Weights of a small model that answers yes/no questions on an image's attributes: 4.4M parameters.
Rows from block 5 of the fusion encoder of a small model that answers yes/no questions on an image's attributes, named by matrix and row number. Rows with one number belong to one neuron. Each number is 500 + 25 x the weight over its row's rms, rounded and kept within 0 to 999. All counts start at 0. Numbers have three digits each.
After each neuron's rows are labels from the 100 texts, of 14848, where the neuron reaches its highest value: "tokens" is the input token at the peak. Only what is clearly more common there than usual is listed. The data: small charts drawn from random numbers. In brackets: how many of the 100.
# fc1: MLP up (fusion_encoder.blocks.5.mlp.fc1.weight, 576x192), inputs 0-191
# fc2: MLP down (fusion_encoder.blocks.5.mlp.fc2.weight, 192x576, transposed), outputs 0-191

fc1.488:515481519484540481509543526552523483494578472507523514468512540493499431532468509511517531512514478459455453496522516499529481510489482473488550520511513516506524524495510495485478564474499538522520524492486501493516500481523526525479497481440490502465512509510517538468488495499498540511527494490501493521520480462536509495519509513508430495493467490467535465500463505581477472497463491469502477507458528474509524546462490525480479493503492492488502497511487464471495491541502463490498500493483534508506459502511467517503491515478495472498460523499523495522461493501530515512
fc2.488:453495489510506506485491469486456502498470559489490513514497465461519551485459490503487504500489476490545550498520563512498513474507516512480483464500475506510408499545501522548499486518469479475538446529539480502492477516456518532481517535523517467509514543477527480479528493509547503490493498523485508501493506498487490516484516536519528502504524523524464529476483501453483491482484501532480477552508469481529504460470540506537506487521467528523501465500482516523498554468476469532499513479457508518529506484482503497480518483469512535474533496509505482479492501514467482510
tokens: "flat" (33); "ring chart" (17); "bar chart" (9); "line chart" (7)

fc1.56:464497481441506475476469524498501502507538505481499531496507483527485488515498494546473475475522506531482482522485504492513524502528521510529488518506513492492475515455533491527499447514494473449484466532520507513497505501546476454557471462497496527533509517491494501477519501533527500536522509510474465505510472550483486525517457517525538531507504436493471475488479457498533483517526503467515461454446544528492489492516534489493510482512505528515501506521492548482518564494481529489517469545490477541532447499503503477525507511525486516499523472475484468461496458499497474473
fc2.56:523510516532490519500516488499487513536501522501545487520502524494519501509476474490528511534485515501535535545504498523477488437490477506508508494490444492490512475501448509473475531463481498557506543510511505499496452483483505525473526528516474445468469466529514485462492483485527500485508509493501507469505516493511487496530553462484473480488493548479519510543471545512492499481503443481495502507539511459480492521494482491475494505534482476528497520502522459485512489516482457502524492502498512440528580466506500538526504461460515488447473515510501482531486525521536544530
tokens: "grid lines" (29); "area chart" (29); "bar chart" (20); "lollipop chart" (11)

fc1.501:458496542528501521537511493533531511504516511505535533521476498482520526503516539460454530542540517474424498544492521505509495490448484503480502500466539459484497492486503517468509509501513509497551482508455480464499462524489469525470484494478489481520500515474503548517469491479540481487520546522469547526487479513454510486482497533515537476496514531489485525521540510499543497501479491479457549501499503512513506462506505504477502458484542527540509474504483532511537512523525450485494512484472513448469489502451504496517508475472483529488501478463476504520526491529484481493
fc2.501:501563516481469452503502491478507499559510523504474515478513532503466539498500466474505498502452480522506511515541485470482484496528554478483499466497512496493517513521491475533493516482452506503486527479533471472486502486525503458517490470495471502490527480516507481446529518508558483492475522477535534491517535526538584517495485533517460507511480485512535469458475502469516504490500515507503486493506450469543466484493525515546502526550543490471487551499490454540465489557479510489484497497490508519510532475511518474486451498468504497513484486486492501478491520523504501488
tokens: "line chart" (45); "bubble chart" (23); "area chart" (12); "lollipop chart" (10)

fc1.216:468509496478528524511560457519534504546518475494488515516518513503475483499484502478487456496500508522524525498520496477555509459486496467470552466514527512519467474482492523500509502476498504470491507496506504522486505524520512446478517502512506443503526510513461495538534489489465496502505498497502512507538477529510524452526532488532508522521514501527518470475515487532479516548502555501529475495501493507457505499556472490464516490462553476478484447533492457471532541514526493500517507502445552528499506493505472461460515471507492488482546517517465481514471456471503472483
fc2.216:551530523513453468487531503472457500452485517516478505475478513481528503510489498454493482493516511495514498493441501510469494493531506499507444529539473463522506512541515493481439513488494503468483497515487497455519539478522541562483519535497517503481471470489531525493496493533519535507536517549468522511504479458466470525528492481514482495480510501499476504496501495491499495484485472513523525520498510485516516474483496468498486496470479525575506504486488546504496491448498475511476491485529459524501477541488513552535481554508500533475493467491516487469496554555502525505
tokens: "radar chart" (100)

fc1.245:540486531509537484467496478488494510518454548526543497449525497512479491519505539514491448478492512511546529489484483498511506516493511493502522546500511494530490531494503502492499467485517518466521516497525489461503546528458532438534503503499483501495502473522496518521505509484514512504520493499465475504506557491484448499502484528470500460540482530543496484480491484520423517483489505480478498488527504483485487511530533526522453493524495507536499482484523475541476519467516493467499513535484543526464483522473529476501479498486530483473471433495500426509531490487486546526
fc2.245:494518486499511470514491532551492489466536482466481492508504506481465497467512513477499546502476487537549521461528458492514493496439492505509496492544508533489522487495511469488468506521433461487499517514511510524525475506492544549484488518454478513504510480475488497440468494474448503508516543539501494492469503533476480498484475478493481518483521524491516518495456485491526530512496519481495536472508510489501489476477487502541502453515463509515457500528522475509511490564539553543488501500490470521555534524455509502465519519495538516510510528495511514466504514544523464490
tokens: "line chart" (100)

fc1.81:515522509483515531503534518454519545500476489488462474486470472522494509495531491554504483501500570547500536444450475483518556507483502501497465484493545495498495515507502489514520532489470505515498460468500519484520499482497490501485508464498509530533528516480483503494471509511479557467477522478507528529492461537438523501500512516539515471457471478494503479496483547510491551446463462544460525499489506483476493507513475497542503528508515472527505514535519488506528497447515502503507522483531519459500494482499481440500521478487508471505468497500526510531519513547485474511
fc2.81:517482495511437484517478530515486508482482497473498492484544521488461490520468550466510480497517441496515487505552540534506491447499505500512556552506473483477515461472495524513499501497548545510477507508466480500473519530524512467521539530528500481508518537528487495521511516466522500510522547522515512488471504501515518520496494505466506471556526465502505486538510472547490487516501553475492480504491479510494480468499478497494500501524486485474512476471465510469511503507473503483518486509491481542498532528505538495445467541477481547435504499485453472472481528463469512484
tokens: "peak in the middle" (65); "dip in the middle" (19); "falling" (11)

fc1.89:528539542540470457530488509528457534504504485492524511507506506501493523522522483496490493494521498510475503482513489499505503492483479488481491510482483460472483461511507506503522501499527432516543533509522526499503499512492469486518468549507538518496529491530475481501486517536515492507480488463522488483533454436508514476517524536478525482558492442474492469526528521494486518494499530523508475506469479464554555512493529481530487511504526480489490493501428509470517513460538512490518464481503471530470535455499502509460500504484517522494478516422466503517547491487491467504
fc2.89:475469469480476482482474476493506478512456469516486533532513476560495511490491491490521504495486447481510453491484502489466513497520494471509516534485501491503498557463461457429537507502516494489491512498508514518515473472520515495480527472490501483533478535524477513496481519474495519509510503529524517485521532499519479496504532497505519498453519500489511497513509494493523498454486485512488529499498558458471516539518513478475541491536516489492544522511486465529486455547468464476474526494523507505533458513474497519555500495536478485500473558588548519490481496497498541507
tokens: "one colour" (78)

fc1.348:461491478535507465491492501474492513516502511468458501489503508529444496488484516509509467531505520505510524546472530459479490455492500478495515517532508491496480454528519479516525450489512513542518510498476517493516516507477485506493509520485483511520483453509500518518534487495467547538540513503512500487492483480495471518517567536518428448501481499499494536461485511470536430522509474474474511475500477482508496524533481512542506490483535513505492503480528459550505497532534471505526528552505542478473492508498470499529540485520494540479472479479456511484521471452521504516
fc2.348:486473493468460524475506493505487537512487498492512504544512488491545510522513500464489484493476503519485459480552461512554517536519481459504520485467525522514504530470508484499455492518501539520514465472522497531491496463472494503515510480483511451499498553506481522509506525478496480492483487498519468482501468501512481491528462536497519527518535514517508471476512464480508545491489515518524508534484507502509508495508517446465443495499506523483492504513503534500538531472486536521491530471509526452520491475495507440458446486485489460493550538564532475547522523534485508452
tokens: "scatter plot" (34); "line chart" (26); "step chart" (22); "lollipop chart" (12)

fc1.145:502491498492488504475498507509486486456500490482488481486515507525484506475520507505498481485500498534489450511496509529519482495465477519563510520530516546474536530495472507515552457446512470459523449548521512518475490499508517426497494505452501506513489504508549528520527482458494516505491513560494507507515502487495504540545484483468510506526543506515479514459518467497489496523500522514504500465477473470512524483507472529514535444483464526489497512540434491477512493495504476483506519491490491509497522525499520464559519466529517538473549525467471468510468507511447505508
fc2.145:475520460494500536529496524503504503545503505494511510507493478468506533496495470495528488519493435463489521529472532496471483489494482493453496472479495463524468498490551495502493516507523525489482549454481505506523499514472491553519509526540491522465519505524477495460468510541507486483499496471490488461502472472478468477482531511527455501509461499508510508538472535457506491489496475518490511534503514557474503525467534513487480537495528491526525476465542504574478466488485523512477455532486495488531495512536490548486477526477516481543477497522495516509554489454524478537
tokens: "peak in the middle" (89); "dip in the middle" (9)

fc1.92:428507547507470519498500457527575497501468541497505485497514506488485520499468527465504487499524492500444497514486522491524475513463501506485529532493489551527487516523541539503473513483511525503508503478491490498475472481526484469552505504500503500482515500538460503486506503474510520513485487464477513542525544518513509519525465488485490453446463462477491534498453508520492498523506509515491519463503503550500476472471511478485503509490479511516515523511493511470448511535546477464536522515527501471537516530478543511552508497456492505493512471488498426515470525485511525510
fc2.92:553529476544522499505503522504432549503520492505525503491510497512529435509516459528521520534448489468525534524471503481474540459512505495516481488491486498531491508506474483532488464475507460474502478501505521521492516549484516534517495464522484523495479489460507508499504500524501486478540529543509507468472478468482478473516510473531490567464558538520503477529526519498521501516512490467508509509493495453530484469519525496528498531496539433463512478509463517470484470469484516497472486500493518540491509460520445496450491503516499493520494525484468520487489488506503495512
tokens: "line chart" (88); "pie chart" (11)

fc1.264:479508475556470516485471493531507492443492476527491498480525543493502507486475491513511517502515482527524562480497518554490470492486503481477494480504503492468502530512505476461509523537487483484528551490504476511490451439458465470487484502437507475527459524525504457514527501456498532473484501490504535485514502504466538502522470502490518510498451496516514498501499486498534494463528469487466503552509476508495498497458548525467509536539485463546496509517487503541541485507531546502534518503487487489513568485486525485490545494507518476498512461480502516512491490505518457519
fc2.264:500481528449512522503474498479513515577471533495489497529463466470512500526500493508478464473467513493524444489484492488506496520476528521488511526526492528538499469512514525510497490473522500449473474515523478526507544525498487517482511485525508507505601528514512495498501459525542493502543501529519467529509542444502460495484525510526499458537520483483487519495518502503483489504451505474489478498514520468494516504512492506510498485457492562454524467513541530456486511499487481508457510503502531531463467488467495476518495510537467510479490493493513502478508496442493541508
tokens: "line chart" (59); "area chart" (31); "scatter plot" (7)

fc1.419:469485486511540464534482498528494554507539511508527510456511514519492531519474483469529515488562551515527548467504470496509500505503511518480508532523507542511478515473413492541525491528502532472511471485494501521508469467452525481494516521497517515510514483490524545501458462528489527489504507486473509480489490503499458491543532536508504510466530487464497499517480484498493471531496501490521485558515505510495478515540497450516472528531495472500479480509514488491495439498473510443494501475487540520487477518450522523486466504459503505486464491499454490513523500519467472510
fc2.419:508528484470488518477478459498490485499494512460475489524464527488512480474478507508469468535458462497520503505512504520486532497443485472497488493518526488488541486552585464512507481502478498529444542500514526467500528495508412497480499537507471515531500481511496448542495515480534553524481477521532527509513515503532494465495477525528530504507458522550471491476500513543503491466504523509475499458492521492520472497490492533478492493452493518528514482521480465517536521519488476525476518485506483531535526494538492508497504484477507500489488494506540497491449524481534517508
tokens: "dark theme" (64); "stacked bars" (11); "scatter plot" (10); "line chart" (7)

fc1.513:443500504531514470484476501484502521519511502535534482576535478561483492533495499486521468522499517501500512464531488506523471500490489524489498473513471535517493493495484493483496566516456509474517491518497494497507489473501527527508545528531525502467455544474483472530461431454479477484488538465511499508485531493457501490466498521474492498557496493484499480533487505518511512508494528472505482534489536514499466497480516483493505516489544490513504503490481535490466487524527495472494525514471540507453482482532486471546477492497503503509443433460493539496514517534525506512
fc2.513:526497492471446510521508478534468463475491525478505502443487476488490518517493512504487537493492475524548501508492541492455545517506540443523474497542543490528535491467488529511506449497550517541512483502511508464514477502532501532522466476473467516488500486497547482482526557539497519491522428527496506507537529492531509497490513509513511503445491508499559470450503515524502503478497513493486482476500483513473552493497488507507476499509464489492486495505462477507489478492456514506495478435508488516517485461462505530466536520478509514511520541536513505488508479486487476510
tokens: "radar chart" (100)

fc1.181:483512501522506518465477518548452516461532493455503556527519513524460486492509486507511512440526491526473489528483472501492553482513472545471480476515542479541538476491505503494530517485495534449488512501510478488502489519527535518468521539513508501531490494488540501482520558501451515524512502519497510518516494493497529481537488512509474519520501484527434471502461480524468470473481475504500477486479505506477489520529460483507515487541483500483470497510506554471476556499531496475483503497545530451506498486477538497488476500518495477473488507491464536526504475463545469470
fc2.181:520498489507514493538494506499539535520491498482522475473466480464516484510484524498498481520504470475523509453525512539471456469442512474521541499463460478475438531470481543515488489471515493533504535506497491486518496471477499512506512476508419509503524537522519495493513460485526514506526509476497492460462513514464462562460487517456510484474515523512524508534517546452499509550496515503513504521512530483539537491502549525469492478483513502501508450501437469537520460503501511516515501484506491534479518512509520529484524480514513486513523524497468485507516492509472491540
tokens: "peak in the middle" (89); "dip in the middle" (10)

fc1.119:513459461487442514490441492502475532540523494526504487504477483490496495478515512507538513483506497523501461533457501486450475547478522513525526528499483504525549479517478468502528473460487496476552515486490523463478469494487487477495486566476512525492483554516525478505479484539532508504514540469542468475525490539493483539504501503486503495490525511506529450518518467492491520506545517486472464449503508507519539496469519494532508480513508452522532540485516504480474497527474491477461462502509454501524538492473490489553521506523476471517501460517503473515531510499507496524
fc2.119:526554519472548520519490472503484497531492493504493522492533503458554509490465502516507482512539457464499521475503545504523518455522479502465516477498484508483490525524515507510490519554513486482500492502496519520478495459522515495469495502560476531508465518513494535477496506495532490499499467555426516522477522498499497496507515487495512468474534482484491490449481535416490479517494481448540468503468520529528460495525533515464509451502459526501517500522496480485539505488525444503509530547510526515484454482517499493500477498481543518517469516479514481491502501508505486471
tokens: "scatter plot" (59); "bar chart" (24); "lollipop chart" (12)

fc1.180:518489490501561471467512479508504499534508478539507499505465456561514490481485485485519513473565511495470507530495505466477510480468501482527557505498508457491460493480529505517515449522495547513515506528500500486513482487470494468551514478525455509472479475480494496469492516455530490521495489507488458496542503522482496540515461501477523518552478476502527478504426506545475508507505468506472478455479530506462482464550515489524488497530470519509530528511483507499505502513537521529526536542507463472513508490508526452515465520480491499471486496514505525501486507505465527526
fc2.180:487477538517474545526523488460443515496487490498503491453490518498475515516518496512465514534514467481543484487516497521500453517548502484514492486523485508443478495502457466500545520489523468476477458491474502503505501468481483520527495509527490489527526486534555465549494493527503510485518536476505487512456488487513498504506497504543476491489564541514491464461509525513558507486524523489501496518469473496553516516455466499460491486501520522505498485510533508484517463485458540491505517461531484547511480504491506512458495466515462515570499476504480467521494487503537526506
tokens: "scatter plot" (33); "radar chart" (31); "ring chart" (23)

fc1.269:503457543487524481485482494491504551522450543546522470562492501504490515505455468487504463488572523471493495494543500499445476485475484517490488513484492512479524507548503479492501523498498464531511497468528508479504510490483519531493464507486522515508507500506507521496516495499491495511463497487526498466523485469502511523493479449530506493521515500496516542559485480512474538507519553475480462523546469514488521480497543491495496498547473452462531478509463502496470517512512501461466466532482455487485491545540519464450553465510506510490505474514510496519479487525526505487
fc2.269:534502511477520502530521490516495477497555468469483537459495444497484502481539549506475505482473524514521483487491496506567514502509529479473517505496504463500468494518545520467497513500516539448499521522511548493501486481490507494494476495519489460503529514515480498482498448464492514483519497501481481540482482487456467486559506514464517482466467468464500495446470529490532520471510479538495546515462536499520472518533487465522496505452495514506513498496478506503519534473488495543491522494511540570497515504470503523518478541499522509473462510495471498509559495522482461509
tokens: "one colour" (39); "falling" (17); "area chart" (10); "radar chart" (8)

fc1.429:485489518503519541429472504536493517513473491499515491541477479489484532501510502485541499503515499513489523448451531515472453516493507486481497492484474494537474476488504485486482467524499508509507536471514507511488514549516478493518494509496504510475472491507485501486507484507511503524508496505466498473505435522443494524520458479531485508556538488491474496496483499519517472481467496491521519502471498488463522562533459543521466535583518499517414503541470498550494535519521495540489494485502573520500497490482498519496515526461459512495521512512487503485495514489478482511
fc2.429:519519448496471457543525487495476493478516531495490529484452477483533441483516491469492498480448523544452533498514469478527511518488534496514482535493507532461553489546489498487486530526497514531490474515520486488507488479492494508487517531453445536525475521499480470500481480545518509520504526521515553538496487513521492458473574526503506465464521519503500508510520436484501461500505535482527497515518497503521459477498518469463512498478469519489559516496490526493487490477482511503498489530495444521488495502494526505518478479523542499486458509493498503488473524524530499516
tokens: "peak in the middle" (54); "dip in the middle" (35)

fc1.230:512507499452485480439537481527548520465530536539520460509488502513502494559494502493501519479488525485495524489538493503468484521520515490529483519539485523457519498533510505511521470482498547458483484492503507503486493494501497481521497477524455492517485565500559532547492506491476531518473504462439493498484485497484525514497487484513509494503500475488454476512503502489469481468488499480472491504500489538498466492496490493493517481481448481469486503542498514478526516509511540532521501482463456490503508527438535506501479463530515507521497581540527492485539491482550520465
fc2.230:491485507493501549523446505494537487501495490499515519510467511510520483477524476517507469507508476506500496474471476500481494481489486499472515467512535496477514455497536535489482503520499464548510483553483510472502521483434479491475503487475557521472472455514488480462517489498509476472473548481511509551505508552461492505495487509516490495478560517527491526518512468504504518517513499517511488499521502524499523549525483508476511494501540548489499526470516513492541524450475480478491481564502539510549491499500462523490512475457500469501528434493480458488498560548492532497
tokens: "peak in the middle" (61); "dip in the middle" (21); "rising" (18)

fc1.552:495475555521512460489498522530458529502517531526460514490511510500527534509504550519519543483499532458510490481528465472487518494478470484505502508497507505502502532459488475542505479474469510502504522531497523529530473493522518525524497485538466500494520508510450522505464481539494502478490512562507487495518534493529508498460525489531505491492517511520464563490465556508488496477459472463528501504486470521506500482470479490490542520476448510493491471525486535489482466494525530459475527467500467470484523498482505510496525553549526521477467492447516460504482501483509452470
fc2.552:504494439480533539516499481490523490511522483483513468509438523508477494506464495505525457542558530486507519506502548484459539538482512535503542520518468510474494471553485544460492534519501509524516480508485497469480427485499497454515492495458482508487503484466507562527477531492511525470517511476479507456508520511491526513496493476461482490520485508477511480464508461482510472498541500476479494469493485468458506543533502503473508500516475489562521506494571477510509510488493486483494513513463510542513490516508499517503481488462468506524522505517484516518503557498506488515
tokens: "peak in the middle" (21); "falling" (9); "lollipop chart" (7)

fc1.387:487473520480496528477509507497514480515506479512514552535548509497548481516489465481524507495532467514531503467515468514468464511509490496536500515470482472471505499522507529525506496483498511459505444478519524504545490515482487530530497499534507517463521529519483551539469491497561496541523484466503505500486519453477509537538494502504499495494474517552460494485506553489473523492517488473462487491475491504493512517478521500509473515476513500500465511470506452500486526508466491469509474418506527461464472551520515502507504528534513454493529496510484516525456487486525437470
fc2.387:524503511505543466473473496490489514471549514503512482483464494527477513500511544520473527497449547435474503520513540479533506488473509520446532501485527555554529500511492505438485531515517481506473498500502504499483523483529503447465504500487468511489513491543514481457566497519435503506442504534498479508505488524506498457470514522516491477482482490498501493523516482530471476496486507475521498495518496469504489537524508459507514482499462509481510497531512511484496539502499520497498514533538492512475538498478466501508458452470499539529475492520540561470504475505477505501
tokens: "scatter plot" (48); "one colour" (32); "lollipop chart" (19)

fc1.341:528464505513507506505508500552489539530491482503496458492526469478522495503497441479502515488491498506531492515488490487486479535497496497531546497452545502524500484522465480533520500494482450505549552441485486478534547488524505529440469466493483502541542537527531509522482498497487502521484506522492541508521492477515455499485494491473459499506498469481461496486531533493557515494504524541529480478511485506520547500499500480524470475506490504459473512488480488466526474458520519466540460504483539503486465492484520480479495490529488519481494507481450528467492526553535518487
fc2.341:463491508532461482527489462471494487461503535479537522517493541483470425508485537509493513507493463451468467493511493505532500475535447510511481476490514506468522513494500497512510501482528537484463480560499483512475544517515497494534525517465532514527489492497482511448537510504506519483500528452521506501525528525457518491541477492497484489499521450452526515498487457491508498499502539427499532478506532476503471508554480522480501499476498508471515484533528526546495524550524458523498528472480498511507532482522442497508508494501498477511479469515515495516491534490491477512
tokens: "one colour" (49); "flat" (35); "stacked bars" (13)

fc1.492:477518554485487519471500528491500489539493495445519476523484501474500480508485526531468479469461523474491491530462492521493484530484541532549484499524474487501490454493478524456522524524504458498525501508498510532463480507467563512504516496476448492516548485493492478498509563467538522534496543471478517489520480504517511560530530464466509483495466500431506479524533511489513485518537527512530486467475542507489483485511465513526520527518504525485527526510495506451514486482488514498493486502496536482505459496511523529455481500477513495517474488481484453525467505540489506517
fc2.492:569498469532493542496475484496489476494502546549519518493505504527498471517484495440513499492504520515484523477571533518538485491514508471513488497482490488478519553500497477534541450491531518508489509455513470473512521515512470456507484523462462486502457530501524517508494456527532489481461499507497527519507501527471524464434501510516492537507500512493489538502516470532511537488502496542450453529516502515496536510485514491529493483478524453546460464493498488503505508476508497493512524489531432466506539501493492461522495468499500494497471501518520503523481489501483486451
tokens: "dark theme" (98)

fc1.35:517484514524455504483481491491468504490515512534492471469527513504531488507548451532495494528509494530502510498502538479507520507514469481517566437513532515511500516466487531504521507534526500470490537522536494548500487498483485505450451498519514478525486502532471519460490494459538533440474506509434466548477474508510490483497521477482446542517493512479529494528467524489515519489482472517506461452492509517472497474506509497467474519524502532523521487491521486475494489496481513495505453500503531563525521482461504518503513489495492490470507468516534509505477470491569516511
fc2.35:445515465496499495463503496518527499506472503488498522509453545484461469512469538501504502533525520517501502491512474511501488477472509549531476526521487469468508481543500491465475478507487523473461489524493478451529554493489522463541559511486470498531507482494526485572532482545482476566522530495535508461513523506494485520493522532494493504497529464512473487499501510538523462496525497466488547515496502521508482526504514465474520498485470498514513523489496496516525502500491499508501507515487464436487470513492491467490497469527505523544492563467463471509475516504474493446
tokens: "radar chart" (41); "dark theme" (24); "rising" (9); "pie chart" (7)

fc1.486:517469460488511474525547493506497513466495497503511520498552508485520465493515499458506523444532530489499488503485499517470532499487512515472457518474453491479485487509530469514490521508514506480542443503519492477499517499548495528531520519483469453575512537499511505495475497506488543459517512538458509471542502498497546518526506565500498499499501514522497475495499503508521479543454467482500479458468478501490530513482516524465470485483513460499503525492502546473494453482539531424520513513513518510497514476482492512501451499503506506529488527495504470514475457510545483482
fc2.486:464537507494453473488474488488521484497509514497504513498491477458523551497505518514532522537497455529558527485491522504478474508495475522531535499530507505505490477507484482501504479514485517496480499499496497480525490522521515490458488511507524516487536492499542488489527534514549509498510511496509465513496508519511453503471452465536509508570518489509482528497480445529501472455484462485451480556507497492530472509561490472515490507509488534489519487514465490538482520538441492517466535437461440524496483545501513494519508492427498507495478496512496530494491498479515500534
tokens: "line chart" (28); "peak in the middle" (12); "stacked bars" (12); "radar chart" (9)

fc1.13:514480485486528512495449506490458531451520493491466512464515557510525531527492512508509474462460517518481482512517494458492503480444562483525504500533466471479529481479485503486506505496512505580435485508497538467516453536523486542499513518466456503509516452508503487491536482541498537529481502474480542495498494520539544499479507518516471527500483469520488506538510563515533456502489492503502501496485509509531503492486509522514460497501524490530518469489527492486498479477502547483495516468498495448527511508469444521526490515493505484494507476496511498513462456506511506517
fc2.13:475491498500469461509531474505521474527507514481513463553503477485497485482537478470499510526500496457498505526465513523562522531522499465447498432422508555482466531539544461515491525516501498440512553488521489537565521463505486504496456504511481505510517501523507468459471502460520457517527497523502488508502506491519488501483516492494503460508471544455478530509524479458476512481510506520480492500487501521484499529569529492502512505507477504502461514515466515484511522481492478476498554508522498510496513534511526489488505477487509505522501485461501484490515536491517500505
tokens: "dark theme" (72); "ring chart" (18)

fc1.61:498531542527491509475479534515497463518507506502490498493499505484521506505438500483506482514561467510461470506545518511476481533515539488496511470527476515480475546534469496470518487493534494467476520509490495480509530570518525490495522522517487507495528494531486498514530559497504525529506525520464484518493487500473471497494511499474525455489527519506486460487525521484497497479505505464476495498472553502485553467445458515502475553477510489504566509441495489486465493514509518499507494521470500525488511488482500488512515497503515480527497542467490476515443497513421454477
fc2.61:516510492474504505524574476497488539473464473462495516482495497513511480505529497538499482507429489487501499496482521546488516482437489508502491522521482469486527484527494509550460523480479499528513487458511525486543521502506478505491509534475502495515549543515503498493469508502478488476473470521525479500477527479466526501487488495506468490493494510487472486484477473532482471476508479537468517536502465487477477532542540532553552483541523550469427515524532507525498498492512459466481511498522471491501484485517499494506492507504519543482518424518500513521498503525538524503
tokens: "dark theme" (99)

fc1.505:538488507488526492508479480526522529485441443537511552534465506456469512487499522498500504468510530476487541479509505528471518489491588505493562497504497546496507462467507525498524489493527515475517530525481493499454506474503431522505501538493513470500505494533437486537494509483502487503473476471501498491535473538498495507527520522459495475504505530522549521509505559484533506504484503504498522541489498513489510518480531504494485476475513478504544481503458503458475489503516509522486531496486465505458493470500486505471466494500457439473490517514491511543476505490486513508
fc2.505:475481515523485544494504501498499467498568549461488479495520486486513531511490488530541533522508462481543485480492497519496474527475462483482500507529500512464505514491530518500462481504496442493492470501494512505500509499483553494504525479538473507476547484504551517500515482498480482491501469518565489516504488478461498466524470508503494517489502470485495513501485442518511510513552523470540493489530531486482493461523479475421508493505509470494500530510478522525439498522488481503530524521495508465515483551468501498495531536488536524518496545516500498468487468437504548492
tokens: "grid lines" (65); "bubble chart" (30)

fc1.52:505523472510506470472489539485503470469522501482484494481519546492538503489514487478523539483466503519521543493482461484538502458489475496524520499498486477490496518480523510521495538524519529498479487530498498516519473501475528528498499496488478519536507495428462463487513503488506542472517508523451521511518521532432510554525524564499494514479462495473470454476502496497448536548533515494506494465490477523519541534510492494490485462524465456498544480487503517510511526531481535515523475490518501521514494507490493534510509498476504477446544506529483491508535466474448468470
fc2.52:500442517468466512516506450473510494513495524488518492542514449523545474507513493498478497477515505489521458514524479492499515503489524488489545533455496523519481527535474491490468528511524479493520498483500501518499540502513443474515477455527553477465545505533487553472496502527470474517476485521459478487488480503478500499515479482544496471514518482478478548508469537500530480496493479526491518568505488498551504457467459483478544506473485535502443522467515505493496482490491493484481509514465506481487571483507521507517538519529488493532506545494488513492476523489524520524
tokens: "flat" (66); "falling" (17); "horizontal bar chart" (14)

fc1.226:514438534464477498471525465435513507505525497549491485503511521499503555567504532502462510508473526499467516491537535496446502480487499503499496499513522517462471513494500480490489513518518462545472513506466551499522528484471519487480509488493475516487508500449531511481534522490485490474514483467493490502523480519479536426544498506500471493475532520450501486480518475452496509475514498509517529547523518528517525475501486509504471538508497508507503484460467484504457502550505543477471486496464526498561527461515510513520491499527499471514500497459503511492507511499519476541
fc2.226:493513494486528524533505511508532490539472468486469536489468489507500477441529447457537554503512454495485461525485476498549505505478483508510520459470519515500550498522499512502494499462490512484536502467511454489527476551525493486497498484471484499513515525550473497496479465485500514518472500493515485493480522491497525550511530481496485507511498468500511492474484488544533486513471484526478461472501471467524514469484527469491554510469529527505490483529532487515585487475513535528517484508486502564495533508495461486503496535448487511508479506480501524521519485503480539463
tokens: "one colour" (91); "bubble chart" (7)

fc1.380:480517502470507482522490490509502509474519523514503487521536494512512481529461495529552499518500492502530504483512501477530534518516499486536512474480537510529491510487472506451470524475447498495540489489484471525528506504528500501517547449476493507503481502511484501468479550507501495532492506508520482538488529451488447483557457496534455512481479517481531497468489481471452455484488472489449505510486522499473468538484503485500524492528562496501517490485520551526520524500471472493473530480532525493480492496550486514472469523486530520532479476510486491520439506565533460487
fc2.380:472517483545498504499541511503508479519508492471491539522485493460493488464543480464493513519486522468513518502509491481493467506490507488513501528528527502510464519505464523486522465511513503492471499573526501458516504492515501521525485512503519546478490505516477476495558478455478495547517465535490536499520459519510501524439525491465539477486503483511484476517489516552529534513489498515500498460499512512517524483497526523468479503484479558517484490478448449456486496544480502533516468514480479497517516507429483471523492459500466474481533540498570501475523495485503489507
tokens: "dark theme" (37); "peak in the middle" (12); "heat grid" (10); "ring chart" (7)

fc1.333:523484480501522456444530477483519510494544479515465477534468524500490504489467469512488524488487473544512511477539485474501531550453477504483515489482473490505483507513532493491502505464460457476499526518515583461511507477492520448455508480527509525458484509452533446525509497419478514513508535529482502494492472487498509491519504481506506485501486521479487494524500526510551487485498525454491490520486539535486516515553528520476508529514478474531503516503518540506490460467506521523502552544517496466465493505488516505524483526522516498498510470489500515512510531510536523503
fc2.333:499479507490513508527480530515470492498487497512524534476484502542501505496513518464495522465517506487514465487490522533530484499524503469516503507484503483491491488472505498558467497506568503516510458505455417511481461496535505540535507513487506472520519489528494524468528508519476515509486448514499535511501538499484510540494482477535492497454512501506448523464521491522451519497514493552516489483541476502526485446456468479509507462478522497449468466494479484498530566476541506518508467498476527530523522494496503509483526549498522489513489534505550493514478465504458476503
tokens: "radar chart" (100)

fc1.491:506510488509501510495510532479479477489499541524519506463524483500503518501504526466495462496473481506506528472485493533468511490521497484504514499477508492491500504474563497481499501500509521499516527490489492452448474516465492499555537491509481546536479491470533520467508511526506472449483538475465490474538447515484552497505454453531526495474506514505486510508502506533485510552498518499489496529517509552470467524517534523470491511498531528515467509490513501458513519509506560512437509458462480484437498525496454521508494497552498473472486506502545474477497526479471550517
fc2.491:486483519528527497487520493498488503534525472494504487546466524529495445524519493482504493472525495552509503511489447498530520499497514504535475550489486497513525489544424477549496524469475532472518502554500507513542486511488520510489461460494501483510481485486488531474428535507531526526514488519537489521491543502520463497511486525489464506506472468509484490512503448495505458525499500551537530499485423461534527505507487497496524487515520504499482505452490505480491483489509501469470457481511507501505476492502483489548528486492497466533518482512478478510498481478529440522
tokens: "one colour" (100)